From a checkpoint of a small self-supervised image encoder.
Model: 7.03M parameters, activation quick_gelu, patch size [4, 4], layers 12.
Training: soap at rate 0.0017, batches of 256.
Rows from block 6, named by matrix and row number. Each number is 128 + 24 x the weight over its row's rms, rounded and kept within 0 to 255. All counts start at 0.
# fc1: token-mixing MLP up (model.blocks.6.mixer.f.fc1.weight, 128x64), inputs 0-63
fc1.7 [135 122 128  88 174 133  91 104  91 115 131 132 138 114 136 152 154 132 105 138 104 141 150 147 124 152 101 118 132 108 157  93 122 123 147 132 116 112 105 122  88 101 176 114  96 124 115 167 124  86 148 111 126 111 159 107 142  56 142 177 111 119 124 112]
fc1.8 [122 139 111 128 157 137 111 111 123 114 121 153 143 142 135 149 142 164 116 136 144 121 160 143 142 148 151 126 143 131 143 146 157 163 143 168 141 132 108  98 142 165 174 176 141 156 106 126 121 172 160 170 171 156 136 145 124 159 141 148 170 170 158 167]
fc1.9 [126 104  76 143 128 120  80  90 104  67  78 145 159 134 160 131 106  81 101 145 134 134 164 176 114 124 128 129 125 124 128 146 134 150 148  87  95 146 100 104 124 157 128 103 111 143 147 117 127 154 121 101 132 162 141 149 119 136 121 113 103 141 135 145]
fc1.10 [ 84 138 186 169 113 139 149 141  76 131 144 162 130 102 165 158  99 104 116 148 156 162 147 124 108 126  98 132 149 152 186 119 112 116 125 133 112 124 159 147 136 167 120 124 127 135 157 148 126  96 118  88 115 111 132 128  92  92 109 121 116 117 120 110]
fc1.11 [115 164 140  98  89 134 162 137 110 161 155 117 106 126 113 157 125 153 113 121 140 134 152 141 101  98  85  73 103 111  87  94 148 133 149 123 181 144 150 132 102 155 112 135 145 135 123  84 123 137 125 127 117 132 130 152 152 150 101  79 126  84 130 139]
fc1.12 [114 147 135 123  93 102 152 142 126  93 100 133 108 163 130 118  87 121 115 116 127 145 115 132 112 122 103 122 121 101 132 149 140  61 112 158 139 112 172  80 113 161 119  90 102 123 150 153 115 161 119  70 118 143 116 130 118 108 120 179  97 108 149 128]
fc1.13 [112 136 115 119 119 205  89 108 138 126 139 113 146 115 113 163 141 150 146 121 113 131 112 129  89 137 122 154 124 120 107 131 166 107  76 157 107 120 139 131 103 112 129 103 143 138 110  94 135 154  83 103 139 134  82 155 135  71 151  94 126 149 120 108]
fc1.14 [154  70  86  96 134 115 104 112 165 103 163 139 152 149 176 142 140 118 102 155 131 124 134 148 129 110 129 125 135 168 124 123 108  83  90 121 135 142 143 159 142 133 157 150 162 165 157 147 107 107 138 102 133 130 136 157 108 101 113 109  99  96  98 112]
fc1.15 [111 146 109  84 170 109 145 144 153 127 106 134 154 135 100 106  88 128 116 174 116 100 121 138 131 103 121 167  73 114 130 137 115 158 123 103 108 137 134 105 171 111  88 139 111  99 116 162 119 117 122 131 124  94 157 120 115 107 104 119 126 184  97  97]
fc1.16 [112 129 135 128 145 136  96 119 119 148 116 155 162 160 133 121 109 142 102 111 133 162 140 122 125 122  71  78 106  91  90 141 155 165 114 128 101 135 113 102 211 161 145 124 132 116 114 148 138 156 114 116 127  99 122  91  90 155 121 134 130 150 138 123]
fc1.17 [114 115 128 141  94 127 130 114 149 127 143  90 153 118  84 167 116 153 107 114 114 146 136  97 158 155  89 127 123 139 146 119  68 133 125  89 141 148 118 142 164 100 128  98 122 139 146  94  99 159 141  82 134 128 119 103 121 137 109  96 166 111  74 152]
fc1.18 [148  68 158 101 109 132  95 141 105 149 142  91 111 126 163 115 131 105 119 144 122 131 126 128 157 101 116 146  80 111 141 136 111 158  98  99 109 115 145 123 148 123 116  83 165 150 124 140  96 128 155 109 126 139 122 111 118  87 171 149  72 107 157 124]
fc1.19 [ 89 150 121 149  91 164 131 111  83 148 129  94 120 143 129 153 182 111 137 151 129  94 111 129 112 125 158 135  81 113 133 116 118 133 102 107 123 141 147 140 138 143 113 114 133 110 147 137 155  73 135 137 103 124  84 110  89 141 130  95 176  89 143 103]
fc1.20 [127 169  82 120 115 147 106 125 135  97 111 182 107  97 151 173  90 121 130 156 119 113 104  92 170 144 125 128 122 125 123 103 140 115 110  98 111 135 119 181  92 130 112 111 140 141  96 158 125 100 166 114 108 146 111  95 154 121  98  99 139 146 143 118]
fc1.21 [143 149 165 151 176 113  98 102 146 128 163 141 175 137 100  84 133 141 152 151 184 143 138 111 149 135 155 158 161 158 139 117 126 138 159 166 164 147 127 115 108 120 160 161 121  91  91 102 122 119 132 139 136 162 123 122 109 129 124 125  97 113 113 143]
fc1.22 [149 167  97 123 135 131 144 115 130 150 129 103  79 133 102 139 151 141 117 131 109 127 117 120 164 118 109 127 157 149 101 122  75 131  77 157 115  89  95  96 170 155 140 122  80 133 112 111 175 141 125  82 103 125 114 166 124 122 135 102 139 134 106 139]
fc1.23 [129 118 131 136 122 122 147 105 141 160  85 120 194  98 103 151 113 118 119 120 137 143 113  95 171  90 147 124 111 104 152 156  95 109 124 155 106  98 117 165 152 109 117 112 134 112 116 106 116  74 124 112 149 128  84 131  88 136 126 101 111 115 150  85]
fc1.24 [121  61 130 171 146 122  90 130 101  88 140 167 149 154 111 134 145  95 123 129 148 159 130 123 191  87 152  98 118 110 148  75 166 127 132 134 113 124 124 113 127 120 150 137 145 117 117 161  94 101 120 123 120 125 105 172 115 108 124 126 132 129 132 114]
fc1.25 [127  98 125 175  88 111 155 132 142 143  94 153 107 116 124 125 121 135 106 123 133 121 145 112 125 150 123 125  99 159 136 170 174  96 119 144 129  87 134 118 107 102 106 141 111 115 107 111 116 146 134 111 132  94 140 146 109 105 149 125  52 191  97 114]
fc1.26 [130 100 149 130 121  85 130 157 155 105 105 145 156 122 113 132 136 111 113 100 143 158 170 107 128 125 108 133 130 129 174 109  91 144 157 121 128 109 171 148 112 104  80 145 135 119 169 144 151 103  61 114 105 130 108 159 141 114  83 112 121  96 124 133]
fc1.27 [112 127 112 111 152 108 138 117 113 116  96 127 144 133 100 121 156 162 136 137 125 114 139 106 119 147 103  98 116 126 117 140 106 112 119  93 126 141 137 166  86 124 133 109 110 148 110 125  45 138 151 145 147 117 140 130  94 172 190 178 167 149 134 110]
fc1.28 [106 149 105 131 137 112 138  87 156  73 146 152 129 120 140 131 141  99 128 158 121  89 136 156 116 138 141 108  77 127 166 150  90 134 142 128  89 122 140 135 155 140 151 108 137 109 112  91 152 113  93  93  98 131 131 171 124  78 140 119 150 108 157  95]
fc1.29 [138 123 135 147  97 151  94 143 109 120 136  93 119 156  89 119  62 119 137 122 110 103 163 127 167 151 140 148 120 125 129 151 172 106 101 140 124 113 106 122 162 109 123 156 104  83 111 110  63 136 148 137 127  74 116 132 141 132 136 133 130  95 150 127]
fc1.30 [ 89 102 112 132 154 119 129  53 180 168 150 164 152 146  91  84 158 166 139 147 158 144 104  98 142 109 101 112 112 140 125 114 106 128 119  85 114 131 141  89 133 138 123 131 134 149 155 132 147 120 109 123 103 150 131 116 118 144 126 148 137 153 100 114]
fc1.31 [130  85 129 126 113 147  82  67 129 147 102 123 110 121 119 213 115 131  87 129 133 138 113 145  94 138 104 141 114 142 141 117 130 146 115 154 118  77 165 139 137  86 130 166 126 111 112 109 130 111 146 146 109 122 128 138 107 162 105 125 124  99 147 147]
fc1.32 [157 128  96  75 130 104 122 138 124 173 101  90  87 126 116 123 112 169 147 128 105 131  97  98 109 163 176 131 107 149 134 114  77 145 147 149 113 131 142 138 112 139 133 157 120 102 114 154 119 126 138 164 102 107 118 117 140  80 104 162 149  93 129 131]
fc1.33 [164 129 136  88 141 164 111 103 131 145 123 108 141 123 108 147 144 129 140 119 129 143 108 110 114 130 137 123 114  98 135 127 119 104 138 103 112  90 101 129 205 178 138 138 117 159 133 138 156 123  73  89  96  85 112  94 108 102 143 132 153 163 131 149]
fc1.34 [ 84 132 109 130 108 109  83  71 130 147 123 113 111 111 135 161 136 159 119  96 122 153 149 186 137 154 140 124 134 136 157 188 136 169 139 124 131 162 154 187 132 137 129 126 115 132 138 169 143 122 119 109 111 120 113 149 135 131 120 114 126  96  93 105]
fc1.35 [137 131 126 144 116 148  89 144 137 141 153 118 120 150 153 127 106 129 138 138 132 141 193 114 155  87 103 147 133 128 113 115 131 141  95 117 111 101  84 114 108 118 102 110 116 122 173 175 101 137  81 118 103 149 156 129 108 144  82  99 181 106 109 113]
fc1.36 [ 92  66 104 110 111  97  74 100 133 119 131 145 133 108  97 103 143 172 188 215 170 154 146 145 132 153 134 134 116 104 143 155 133 130 133 142 112 118 129 130 124 127 129 125 122 113 116 121 134 150 154 157 140 131 122 102 135 144 138 132 139 137 129 122]
fc1.37 [123 114 153 139 132 130 136 164 118 120 119 139 111  97 131 158 119  87 102 108 125 134  84 118 126 136 144  93 147 168 124 163 138 159 147 114 124 144  98 161 143  89  72 100  97  82 127 118  79 107  94 124 120 131 109 147 113 136 181 138 139 147 119 159]
fc1.38 [137 124 109 132 103 150 115 156  81 121 105 130 163 109  87  91 194 127 111 109 138  94 137 194  97 140 136 108 103 147 127 135 121 123 109 154  97 102 109 123 124 136 125  93 115 137 113 117 131 106 146 113 130 134 162 119 130 152  76 152 137 128  96 165]
fc1.39 [128 134 105 106 143 138 168 146 148  93 110  97 116 111 119 139 117 110 130 126 112 118 125  94 134 135 161 144 138 113  86  73 130 182 183 180 149 117 102 110 114 134 157 172 152 125 134 110 123 143 148 185 137 146 153 121 110 134 131 166 109 135 117 131]
fc1.40 [ 86 126 130 160 124 120 145 111 167 110 114 120 145 113 102 161 149 103 129 104 134 127 150 122  96 162  91 120 138 139 128 131 133 123 132 108 125 112 103 126 141 153  81 141 100 136  93 179 103 129 134  90 160 106 157  85 116  86 146 119 141  60 146 131]
fc1.41 [133 129  99  94 134 104 137 119 124 131 140 100 104 148 124 136 129 151 145 115 119 157 116 138 103 124 130 149 120 135 168 147 126 110 110  92  71  95 100 104 125 120 112  89  89  77 118 113 157 151 174 165 172 184 144 154 133 123 116 116 102 111 129 153]
fc1.42 [136 122 131  75 135 152 115 127 103 137 115 142 122  95 147 162 131  85 112 139 144  93 155 126 121 101  97 119 138 154 171  99  79 125 121 101 122 128 140 140 144 118 166  99  83 110 157 113  93 141 131 159  84  85 156 136 118 122  83 110 148 128 113 118]
fc1.43 [127 132 100 154  90 150  97 144 118 122 135 103 155  84 175 105 154 119 117  94 138 161 105 150 104 150 152 111 121 130 113 126 128 153 123 114 102 115 145  84 150  91 123 127 100 134 124 174 124 150 124 120 112 100 110 143 122 112  88 171 132  98 144  67]
fc1.44 [ 92 142 111 167  88  88 152 137 128 126 150 135  89 128 150 114 152 117 123 153 116 126 103 139 148 132 110 153 136 101 107 116  92 117 118 151 117  75 161 128 117  86 152 125 130 110 123 152 107 137  91 125 148 130 107 119 167 101  86  95 188 113 101 139]
fc1.45 [150 122 122 137 153 118 154 111 158 127 128 137 120 122 128 146 131 126 126 120 134  90 147 114 174 137 152 162 156 121 122 130 123 119 134 115 136 133 153 128 104  76  75  36  69  75 113 110 166 119 136 125 115 128 115 131 141 137 123 157 147 118 136 108]
fc1.46 [122  96 152 123  90 152 125 135 184 119 104 139  90 143 144  85 100 130 148 107 146 111 103 201 117 130 142 114 150 101 145 122 134 132 119 108 148 121 101 110 110  99 124 125 114 123 129 122 133  87 126 119 104 112 169 115 116 125 162  61 132 129 110 159]
fc1.47 [104  83 117 106 135 106 117 135 124 108 117 138 138  95 106 104 136 144 111 118 100 141 126 141 180 135 119 106 141 145 156 135 123 108 103 103 146 130 147 125 127 125 132 115 116 103  96  74 152 192 168 185 178 172 119  96 120 142 119 126 136 127 135  98]
fc1.48 [139  99 129 142 109  98 145 108  92 166 141 163  87 112  79 149 142 118 161 144  88 104  98 163 136 136 101 146 134 143 142  67 138 135 108 104 118 130 113 134  91 167 135  95 121 138 106 141 160 140 112 121 116  94 147 100  99 156 116 141  94 119 131 113]
fc1.49 [182 157 175 124 121 118 102 163 126 183 142 162 128 127 117 102 167 173 161 143 172 138 129  96 169 155 172 145 169  96 138 128 145 128 134 145 115 116 141 134 136 150 109 102 105 117 143 121 154 147 153 126 114 131 143 122 163 150 118 131 115 146 133 124]
fc1.50 [138 140  86 110 135 130 114 102 127 115 121 100 107 115 122 139 124 117 112 130  94 110 114 138 150  98 115 134 111  93 128 138 153 139 139 119 110 133 128 177  70 129 105 111 129 130  88  60 128 157 104 149 162 100 174 162 175  91 113 135 144  95 132 127]
fc1.51 [142 118 125 110 120 111 134 118  77  87 158 134 106  80 144 164 139 126 124 128 140 107 136  84 167 141 107 149 156 117 110 102 126 140  95 152 142 126 123 117 163 102  96 124 125 166 117 137 119 120 137 111  90 127 113 155  77 163 174  79 109 128 137 103]
fc1.52 [160 123 126 142 149 137 153 136 130 126 130 122 140 142 107 134 121 125 144 148 145 133 113 143 143 153 140 165 134 146 128 152 154 164 147 157 161 171 154 125 176 164 169 150 163 151 118 145 165 155 148 161 158 153 138 136 167 148 169 166 158 158 150 166]
fc1.53 [132 124 132 143 157 142 131 125 129 124 122 137 149 133 153 140 111 124 137 128 130 134 138 149  95 136  93 139 131 138 148 140 157 126 134 155 133 157 154 166 143 145 147 155 175 184 163 186 162 148 147 143 159 170 198 156 126 138 148 147 169 143 149 142]
fc1.54 [137  78 144 136 142 104 123 110 168 134  94 141 115 126 133  88 152 173  88 131  81 162 117 158 110 148 113 143 100 137 101 122 140  91 151 128 104 117  79 123 131 126 113 100 139 116 109 140 113 116  97 152 100 146 108 114 131 117 122  82 139 108 172  90]
fc1.55 [112 115  90 135 192 137  69 108 139 129 135 145 133 150  90 153 135 168 124 128 111 109 144 158 114 121 146 138  92 124 101 123 101 132  88 159 119 165  98 140 149 113 149 157 137 128 164 150 115 110 123  92 127 111 120 111 143 161  89 124 107 110  85 120]
fc1.56 [122 116  85 111 103 131 132 130 135 116 103 119 131 131 105 131 134 128 117 158 126 135 125 120 131  96 137 145 154 159 131 147  95  66 108 143 159 163 145 115  84  88  85 164 174 149 132 119 129 130 141 176 162 160 127 112 104 157 145 179 145 129 109 106]